config = dict(
    crop_scale_min=1,
    arch='vit',
    norm_position='pre',
    head_dim=16,
    batch_size=96,
)
Rows from block 9 of a small segmentation model, named by matrix and row number. Rows with one number within an expert belong to one neuron, the router's apart. Each number is 128 + 32 x the weight over its row's rms, rounded and kept within 0 to 255. All counts start at 0. Numbers have three digits each. After the name is the row's rms in percent of the matrix's.
After each expert's rows are labels from the 100 images, of 14976, where the router gives the expert most weight on average: "peak on" is the class under the peak. Only what is clearly more common there than usual is listed. The data: pictures of board games with random positions, seen at a slant.
# router: router (model.blocks.9.mlp.router.weight, 32x160), inputs 80-159
# gate: expert gate (model.blocks.9.mlp.gate, 32x32x160), inputs 80-159
# up: expert up (model.blocks.9.mlp.up, 32x32x160), inputs 80-159
# down: expert down (model.blocks.9.mlp.down, 32x160x32, transposed), outputs 80-159

# expert 26
router.26 050:145115098169151141155106186122101157104136179177103129161125137137205086108080158163138096142118098118097138142094058162095131172183072095140125142177094118145074133173176150148168104150088102125169104144155104163118151070146122119154139087
gate.6 160:138132153105093082135129140172160108186106174147153126105117133185153115100136095088084092183122101121096159101127133157138149060113096098087173208097072134123165081158148142089129092114148140162150111163090092110203126129146092121120147119
up.6 176:158078102160165177145136143105061091101160099151162135213143129150105114174133163111172133136153175112148140128176122145098091142094189131142147128149144065132148137116120150131153104165073093177145091110117141161069136132131142126214083121
down.6 140:195155100136109126117146096139197151172120129145114117119157146095090158131120139084166112122164126155106163152072121135164026144150190157134104103122166154190117093136109139128139150134127119109146105093148119101187135159138163146085142154
gate.7 065:090106158075126100133148121132125178164133124082155142157161109099165095128175146112106135081121121139154098100138098128151184138115131120179145051126150125077149122155102105123126130123176180150092112122105129101185145132144185127085044110
up.7 056:118097159126149133126160120156116201108119120101223136131186154108130113095152112112141097120091123129111142126098167109134117101142088127141119103112181120092141108139088133114121129148146146118122148119145090099184176144110169122127064162
down.7 070:117131146114125154117084088118147132112159095143116122181127078098139082117083160138213158153105127117137007085150138184148140126124141124140112140123176114118130113024134096069146137155062161175107071152148131090101110143153075100108136101
peak on: board

# expert 22
router.22 121:079152125108150076116174115155178097163092111150155037108184074119122140136184167124140163105107119171159109099093104092107170103141213114111130130115074104141173127143103186131110155109156149149089119144173135117116091176056095100176126150
gate.0 081:143146130146154088153180150156126101138072096102113064084162171083153063056150110153106112114146068174191106122105094076051169088149170096079163148089123154134154077133139149152106173118138178123090119088113116155175134123101106130174131099
up.0 082:116100133103093160099077095118128163118175153158144197177092088165085192193105145102144133151115163090067144132148160170210085162122083160178084113167129103120089172115113105110148080136112076115163124175138159105073112126151154122084109162
down.0 095:178123107179143066168137156124073110110136084172179125105109122103138113129149170132127111121133162117182090159074123149104071130135123067176157088126128139098126118153149095107108144093153164070160109078202128105195113116159171149173088065
gate.1 091:187119092141119179104080117135096115098208099120171149176134046175176115162164125102095122147141136068134138120112088162151117120129101129198109148148100173167119150132128117074125041168063119081140163121094158134064076061198130126156114165
up.1 091:104160118127152073148164175155122127151078141142178127095186175119097090076111129122152127081097071153119083123133117091105147110150176107096174111120159139187112083165149152134095175079184151145086093093145080117152109160099108146186151090
down.1 113:186120083119130117126176117057101100110221135181219137159123189114092182132108145096135075135125188119154128162138129166130103158106092151150165109142126179114137193141154081115145147106097137174134158080168130097189073107165099147121086083
peak on: table

# expert 31
router.31 053:160120139128176136150121166122104163111122181141077147180121146156203080112078081181064130137129134133129110112117068168078126168147108086151124135177116115119108144164162139138148113076114123109154112139161098188080140088148148140131151082
gate.0 153:145157167173125152177156199119122175153133169145112193128129127146094203106118087120158116106109134098075119194136175145087081115127147123118098086158106141147151161140157188104143195136130158084122164092196125141135175106138153119120143087
up.0 125:120117075114128115084120063128141098118124085108124086096143140103134081165166140101113151123155115176191136078100102101155180129123131163127141153071148157109117082121094091135109083144124093160131109140038136127133084191095095115151126168
down.0 132:149148133133137160179102169156149169128147149101119085160153120094140125128136158126201102092165191146163073157097119097110045196155146105192137076164089090116167154111156142169128141166090121104101123128136107099126147195128161104177161215
gate.1 027:126148129089185116100104108070173173078153118134193163124101121131168083133117061106123104129165147142117112127081136101123105117135124125165144028065138100107091084093153130182172126151116125123112154174098092166113139147101131140090132170
up.1 022:138122132139159109072121117117112090162110108149105085137140154135133119129170105091110145079144133170073119112086173102146082171108122145150172117013116108130143104113115170141181211123132074116161146151112143119118126144089135110108155078
down.1 044:152129121103152104111141150132110080086155148095119164137139089081118089132126071148120086132088128113108149104109159158135152106093113069130107115136099041085125107162119114189118135126193112111063105168098124151172087064153170103165136152
peak on: board

# expert 24
router.24 099:121122074128120186119087126070157122112069096060154155124122108127129178126100127165162135071168084150121148080105106119111194166114125184200058195120142142067093085162118128119124099190173135129170110155141141128111107157144092125106159136
gate.0 148:103114158074187145050136128121140165145103181173089138143159096132122146180133179147082125056113128125093147088117146150151101086131108156129121118130071104084125166105117133111121153113163121111174134136122107193159197101148150156124121085
up.0 190:131129143160083094165164100185111088134154101110153099145136154119118117103153076088181135161115122146192100158163144100119129153121170101110140108085169125172146070113120150117117142127125135154071127112130146064112138167071146099159127187
down.0 160:097101148164095080155097129117130101114093061104155147174132107076101114199106130171143129146118092143136101112136118157145115145143128147134151136062160171222151138122106147136141098160139129185063071106135127101156186201176136141136135122
gate.1 013:134125086091061152173132161114164106132100176166135112139091125130136149144133107165134128121144175101184176126141107080122133168124051127138101180137125172116089130072124105160086095110137196099179121136139127136184179126067142092100115127
up.1 013:135092105098124125160176067098111131163099099136106112162143114148133130128061121192130078137159121199107118159100141101125150095042169142125101158079130141118055155109110114154095094138095140162164132138157102154101163061085157146085138213
down.1 028:114122117136156142134124171125134138123167159098165162145137172146122112138160151144166139112220162174079127182150142109091108119142131115140097198104145124098071173108077082113126114092089156085151106174085091101078152109145137178100129124
peak on: board

# expert 20
router.20 048:164114121123149128153077154149132131096153176161069134126075161115120058092139127155099102157134116126108122108131118186123104177166096103080136172167099121124043168149157087145181107189109043131161071113138099168136122104147160152138174068
gate.0 049:122097126165148099144095191091128125087145076104164128111151073173088075174153150130170141129122086133152157200157094109168094139119084117189123114154143095159159150112160104126130072130132164131107086138147114104099157185095161097133093155
up.0 044:136090167109157155167155149116163131111098138077120103104131092049162109128082135168109127149167097114140148105158089132117121112119052083109145128119128171157093116081102139111118071142093145115137043155126142144162126109160119120106137113
down.0 057:092073077086030123146077105147106152116168031128112170142131107094118102111099130142149088171145137095124123126161051118145149157138167163140167153138199132139139098063089119173177110180136144156154166150116158094177128129146171106098104139
gate.1 062:204105093142091129142074166116057156112161158147169143090110163124171108080118188109115120157223128121064109131124071166175116108116140078114154135136141105142077126129158116120113077164119082132181099178145121172124099155134130138120108117
up.1 061:166192080138164153133039103104115177108128102102099102118052135156188128102211182139119140174168115114105075129076088147150144174125105048144105168151067095130129137137167104100125131126114102125172125161139088122104059133138141134148090113
down.1 075:149130124044130124156173154158127120088115146123075106121101140129108187161174115160107148112144096116140122075147129144025108130164150128122075096101090101054137135144144085248142134140136109125105172068133150131144155101087101109117104168
peak on: table

# expert 2
router.2 222:068187163119106166128150112136110120126130106102116107142085139152102186143179103093171110103116169139151134124180159065181096098065150164104140098109192141071141093112084138111115159136123107100114180105110139097168122091118107156164129218
gate.0 138:050106144110115060122178126161125136182113149117182068135161143077093157129101104110149118141132138150090138097129130167171109049115144101107139143082148113095189109135037166166140146126109091167126132150116078077179122102129137157111137063
up.0 122:147167109125066133122099133121131118106089132124191175158060151120146180125096131146170163177142174124145153149122143174100118166108114130166094097170127177115097120148121164112112144099157184129121130109147124101172055090167142174081215133
down.0 133:165089103114129122111162124117163101101088100160134155146129128126206062077180130112134120090137115117167124098144089145187110141127110114126104128112184117149147081146140113094111098176116091071148114109146137080166065091139168128156087144
gate.1 069:139176174130179089133155174115100128105119120114077138153135166103073129130097169067150118081098173079116111170129135089125097119111145107106159080166144082120132121123154073161148176130112145198101151086098082154152185126143171162141156120
up.1 063:137136138125146094125097146136121135093119102120131134144167155133106117131129135103172148099065141068112084163091126140092138143105136149142150092188097112173125140130147073159178150146092127223114127093105102125124117184144204114125170154
down.1 069:105109078125085207149101204114138086108167185105118142119095127185145145105150137110107157129147140092079125124115136118158084164122072120114155129172082134092113181192138097122136133089132157085163192123154171163090147124086125136172143159
peak on: board

# expert 21
router.21 059:140115070142151150149100145200120177089100161143087156166100157095163091109099125210131088120152093116127075122099088122070119124160082094143115117144102100110089078133143126163133127163124086101205119090121113179088176135155147119142193080
gate.0 117:131127063105122097138133106150170145118172126166170059153150142203097153137132115074090121142086122122089088123107152103197141129104146093091129100150149163140137136103125128082137080136088070128142096161169138178101121127129126116131084232
up.0 137:194139077183098148129083180178080134090135139125103139113103175114174066093142104137129110128160062138141121122129120140077080156142176112163121134148143112109100094176157108115140131138133112146163154133076105157088125117143108115136153090
down.0 138:078089177110152117123089171141132116115166111206130173162156125156110116157148085130075128164137149153125108136123179116094087098114147130103110134163152104117152118140120220155122148122124144168168142107121182167146175149154116117117147081
gate.1 042:051140184078161127119088147109157108144114094094123133064131077132089126111069160117167142154122071158148100170099087171150091110145047207181167151120127186119135114119098112117129133078100149126073166123195114111188124162143169122078174112
up.1 038:127127118121059119115151098167123124129129170115094144141176126174171143173132117116072115073071177127092183114158110090139146111113195114133150183081040092139133115106091144085122130157114103146182112173029094159139171171137120099182111138
down.1 054:151088141123103098141113125126106105130167188142142104113182180114163115188129103141076103098104214186135145157110103097153175152144090085155119108148101151105205168091129178107142132117167077108114104118132124130099161210107144164135201165
peak on: board

# expert 1
router.1 098:094141173143162149100155147147123154149157115133146086164183159169087163148133084149167144144114112064143126129175176104164110087030192148091139144122106144111205125110142167103119137175094105163130198108070130140136143091070126129135145165
gate.6 015:106145173165132104122132108098105157125099102124074132139086093138118115124105150112147110112156110155125141124152101178151166048081128121178101113160103177156192182148125093047147116098144194161083129132059151168157147114115142071148145149
up.6 016:153090152129135127104156120144143138154095117164141058117143031148162115109141106093101142105102101129158139134097146157122146095151091103125153153095061160140133152193113192124099093065144134127112098166119205140110130129135122144158090104
down.6 027:166129142174125177131124142133135097148093121138122112090114155149150073104189102191108200125191077113136138129126073154084110118149129141109136115179170102139162160111143057108115121146179068112141133142065137105147104145070211106130145094
gate.7 127:156109119134090084127132152128100099148137174070188143151097155153140118056116114114165092123145157095078133100158096179166082125143107096116162156156097143105106107211120180135135123114109119108198126124143113146175044099148092154188166104
up.7 109:145092094116093078129124136113123083138104153052194151125085141121170118043118133108157097123145158101094122082132068189155089136143101092128146149151110121126095092192090178137136122109119127104180095127158125132183038099186116156181140108
down.7 120:124137107116094089129138098185202110155091139101126131176144110119125135066157173062134088133096126149132085108100040145212146120153143065159117144077155077123185103119098126129132120116094137129145133145164098087138045108136119127101124126
peak on: table

# expert 11
router.11 053:113119046161109115150099128150106134182174140161127235122155126046157105064126128156121127166117121139064073110094117121124141130234097127233094137154165107145128167111104107138112159110084152129143091135135132113116109153164156128169135099
gate.0 035:130128089126141121115104123153105181148125121165192164080139153115084092100102103166150116121145119114080147105181118144141133093156117096151101168088132104202135115172160118124148082138095136118141087110161095107097131123164191163128115083
up.0 042:125127146120120136166151173113179105122153097082094096139133123096065152090119137097125145097103161171178134164032189171146087160114107115103082131175166149134162142123100171183119190129117136161059148149137085068159113185093072185137140176
down.0 050:185053120116141088165099163131139110104144101096125132190144087135227075109124111174060158172105147113119113127125101090107135141118170122132164188111079125113136158126125097101124126111120112146096064154151126162076192160140132082105059104
gate.1 058:088140122130151186192168124097114076150096118120144159140071148122134122063174123127062152104164121077095131181145104098165172152088119138145127171119149110127189136164165152057091142112077174094127196136138149121102007107099115147106081121
up.1 064:112143181131122149124135066126164100087113100110046080137076100122151142140203136145167134099127142151210111120139135077103166180104172105104125104169119105086126101129090108142129131164151121169155127151098159157118120077109121109169118154
down.1 072:115047106108118110132153176114085109104146165169123138155130126114129100155116152152111104074139150166071184135150219128121103145116151139125119097147130160095086100102159107082180129051165114149120103148093140196119174100087118132145081093
peak on: table

# expert 3
router.3 061:148119116145154164140099173046087130117084137119096128156109099139182119111094129140113113140159100115096120102076082131060150132166079115122127155147049108066113139129128167129097106142171179119151073146160105148098094131120147125097117097
gate.0 029:104120123122123090147135120103133144127143089130167187131178134110180104103093145089080118146151161113147141146111165112130152156171071117154147099096070132094153112138146081139137117143159185088109137105184111100106144151118135195068123104
up.0 032:155133160109132135133100112110140127142152179135098125153096162160071104086153081161128113131099089157078109125142096138164116101124170127078101133160122162180106153160132142099109112171061090132139157111099166142104092113093122102246174134
down.0 043:136053110157124085215122085150140120114091124093127166096122099148114121140099203104100098115153168113163144139076102191102130100107094101107146143169102153151129160140113107163149117095153074033167153170119088113149149112166120105143151166
gate.1 056:121151099113100123089192080157157125165078150155101110075095169100102208164153134082102151065100142143108162120120123063098129054156178159083104111125145137109123141195102127086091180127113109146117200121046124112145124169123062125154161122
up.1 096:150100169148132134179132183156141104104099133152202126168100145162085117151070118138152149139220106112138121147184161118127145173036094074171163173116101098199154134066147137117104106180128154180119053135142117141131118114124212113072142171
down.1 101:137142207127133094145121152132175121138110178143138090166101118184070183125068114144196120106173193117104113167106177143083135117108120091116152082178106142117182207112123174184119168126150159095079118145175126145143113170109087142136174131
peak on: board

# expert 0
router.0 056:139140132130174170172101158070128165078121164142078122139099164136164100098095102175114119105150122117141081141127084152067158143175120093142130097161090109136139172165149125149146139148124167141175104100207108176079141080133121187193137081
gate.6 120:105101114131130162162122126128143171061137133129194123098119128051157065098109128174093182156097204078152088158138115144148165175134177073140145166130177121168168117109141102179154148146076149141104113114109111162115116133159133186084096171
up.6 115:152155119109135107104130126119147075190121130116072141157163118199114182180153141089162078100146060173112187107099144105124117090139075185131100120109068133112104129129116150072118104129190113122147148147119140085143144119093105066155163107
down.6 123:119158104160099147132070129161158143101174165125129190121097156173114114120091112107101135147157087141078120136093096106161071143156048154187083133120145143148057085167164077094151110151087060060156197114073123127116128122127113109161169153
gate.7 028:136129171092142143150148119155148146138113117082151182118101125112117173130105107136151085105124199086116158120148127155133196119152122148080126067204133132104121182129106214174122183111178162113100171203206164124101113127117165125134110108
up.7 030:114119065131096178101104126151110155151132124152138104139146133086092135077125149097114151130079060177123108109191131147156101192136125135104149167122141122152124106095146081095120078143070091126175097158047102146138123103117119146152155161
down.7 044:178060158044088174092215123118123092146113193105135105119124105152133089097146085126104118118085145071115081065127096193108151154151146089169121166126085159131108133104126110119144165133093116147114091191089152117119077144107103143090114124
peak on: board

# expert 25
router.25 050:130118085138121128140117167140140138113152086133185189139195146072103107091076108118137104128147123104082143141094177145051088090139070097192079098165115164127124179108144150132160118145115178080123060061133109122156142165169116116109155109
gate.0 035:140100222183129110202116155157171145068199068153080127117114120129048137139120117118166095154129121149081195086102165101118089117149150118098135126123103084126138163107112143130125141136154096150132088095117116094164142108177141151152139131
up.0 039:115113030128048144068143098095105129121091087097141109107123130125184133110135174131093180096116118124177142108171065095130151098126155137166116073081214139142079067121101122116133106100131124122125193148079145108120095135088153092107118102
down.0 050:163124054200102154092118147136100087144080125164139097092109130092186092125117115165107152156148097117133181115040075124145143101136116084164152099129141170089089108154120165157158113139125179090142118104115057146158143080129134180100087127
gate.1 026:124119097182156222151078129182094105122145051135124138142123115049111143093140139139122112166094091143138061172114114127068104157121160127146089123132138151100140140134094149146136123130100131124153114131143090095103126157104170117152099106
up.1 025:116160101116105118127225120082139118114099162146119090082145068186142139207138136159133117070086122114116186108182152119165158081111141143097140076107102107157086157166112090114088176120082110105133126099163161124128193101135106134089106113
down.1 043:171150144081101131082158119175126128174120095171110095099119177142170103146158113125032178141092078132102130118123148158141117138097130098118136122141117106193134147154079100136083100172071184125201080073142123118132128119108151160102164146
peak on: table

# expert 9
router.9 059:107121171122130122116118125144146103132049161123073061136175161054173127139130122143153142139143147180142122083175150172129105117132135131073161132136178082136081107143106153178147113147218102191127068153119116143147144151111142117159146145
gate.0 137:118144175109144099153157163109168125186065125091065092074098156107128120092086109148077143124145090151094105095142130142120156101137094096094153169073120118138143109125146175132096164108150139160148082144122106089185152134169132146082146100
up.0 116:092122171070174083138150134123174118138074137121094068153158143113052154113079137141130186099136106158132108135162151107135178142106182092120150124115099058168225126110125168143107156118109177188073104141144117100131138138137168116078114139
down.0 116:086156183154167107103147184147155135175078164189138068142123125154144117073098116114075159084148084170127084154116115109153119149164155056147130133164074122126176121201177146091112159088129176097137177134157078114102099141088143113111153109
gate.1 065:124071166114155181171048144109124115077160128134079093218125109118124143155131187165132131145157143111165111118165136128150124128118155118123182115170122030133105175122115077167156091134104108190136089125144121149126103116184176165144087129
up.1 060:158119166122178178151067175113124113079145110142100107255137122110131133155153171172119135153138121097169110108169140126163127168076163130138149115187139082172107185126133086167141098113112121154147097149153155154111080115166201169129106164
down.1 080:164147168130164140172162165090172117117131119155124069185072090107148154135095094124148164121144086093179124168110166110063127174128142123140134148165096149185118173148176142163109116110092110103132095165118173127113179108147168145137113158
peak on: table

# expert 17
router.17 208:122177115129118121129141096160107120099084049091152053123156143115100187116143145100170170113153077159192114138097104076097207136104137157155128142079187119115127094136105096147121138131176118161077111127124115031131113213108155117099119195
gate.0 162:064162115121161080119168134121120133133120072096136111101087125138084122075119114163110155047111085152098081130169143068139188116165111086086159118076138097171160131121142115106074169044087172107109161119117138083148109128098163142168071142
up.0 141:138129079147052120115123142107108114145136143185130085134129138123162069138142069140092085143197065174130107123130116157151075182183146117130171150054162119135113057097195151110116114148146136108149132116116104115109126162100143093142135138
down.0 177:107119166181121085131119170112133158158121163192144166122145092138148156163104126133089094168233159161099115163123121154140097096171105126162143127114116188131185120109177192067100142114130140086146158098117080112133138166106066091116124080
gate.1 079:132140074117153171136136131160121158137159134098169100111182153109110114136134150049128129156152152119130106121132147148136153154160097128060105105108128105113142156036179133174152135172146091113089173133165115076126094151141169127065142193
up.1 082:132101155141103082105133112097138087126108122144081155147060081153152137117136116186112124082101092130126160114136095115125103109104156114197134154144125150125112095221078129070105119095092170143179094136088158174126157097104086115189098076
down.1 082:099093130130093073091131140125128126120150065173108121124152092184154102097137148086106073168104166138104137133102155145117132076130192141085150150125203140144159072183161147082070144113173142190119103185119169124167158147158101104119112093
peak on: board

# expert 16
router.16 064:112116123152089151146096159166145086068154149085156171165090145098178140129091086169164113104130192130118119172139162198148077172092118146136129049145140108106080063205115145161108195172096158132181111124167073151142134125121138123140161101
gate.0 130:153136197165101093138154144174118127151127130143098113119117135143184130117181069079099118184130124179115076147128135091132098124157119131061205141069066127064116138099109155134113163095096138117141092092049120144130161113115158136147116112
up.0 127:084092096048159177123110130075135137138114120132147183164141109099068126139078173152155146085108127084137193099148139165129174128111105125210055133182176134164143130136162119105159097112161108139097156162224132092101091122122153116092115144
down.0 134:109097121190143158144095185093079154138124102109190181152148106159092164091044147163159107152109123120043170136150164152140105125138090131148122092123115108140122151145112125149157124147134156046129146140110090180073141133148115133130122079
gate.1 026:165123096104170096163057216119116093079142130155158146188170120126107104113128093115115129123100145120094129226136141140156107117187133145140194102159168141111139179146134111117094113129118139127112122123135124136128135153182158184106067092
up.1 026:055148131108118160108139074114165135177143135103102198045132152139116152095120116109070154114126101137129134158156178164106155139160120166127040136114106162143173089130084101136083140173086086139079207094064120113137114113066099115152145137
down.1 045:097169108188119095121171132172102194115094174162165130118136168155116142143138098156122171114139129139101184136148171093077163063142152169210135145115106127155125134146171135154122217119105154107142182109075117166092141113094109082098185115
peak on: table

# expert 13
router.13 204:114117138122156141135140104144155150119140130114121130158169078118129136197167130121136160126117173163148171155112147070107112119113204164151064112112117111141185115093115175127139132176116144127101145117115135126112153137078139101120130187
gate.0 124:169074140145166165162144164164070162161120175120173168202147173127095113166113145147141128213151176107087192166123163124092099146115168143161126106176094150158152150082139118129161121165101171131091129147129126166111138050157138115085146112
up.0 108:129155182139131142108104123180163134125124142180048143096156126122112079122169089073053074052119075203142142120136137152139111123133133186160053138088152122108088102223130111132141120119139082111161197073116111136096160144117083118142138144
down.0 099:127188105129128087108122103193123118131085171112143139154117170095158149099094125100108121082110113145110150123095125085140116124132133130157112101083100087111152140136091142165119157151080182119179180106090091119143159152087120087115169149
gate.1 059:090135119128094118087075110123152101176112135162108103106135077117162157094128112081144102088113049130116121087057092175198139081154087147132137180122151160115099120156095124134162095088123087122175087167146123132109118175085099099198090068
up.1 074:131115136117132116143114146135178140124150148105132147141146140183127089147143128092075149105102112180107185132202104043124065133188142092159119088130130079136140123197222143094116146144104123138167129081111139128128133098124159147115137139
down.1 086:127123153079132107122122158100131171136145102159112124088122080137161107145169059113132098142123115138095164091147113101150140071089135080074163130097140042133158075152128125120111129164183065126154124151097116106126150096140157089145049115
peak on: table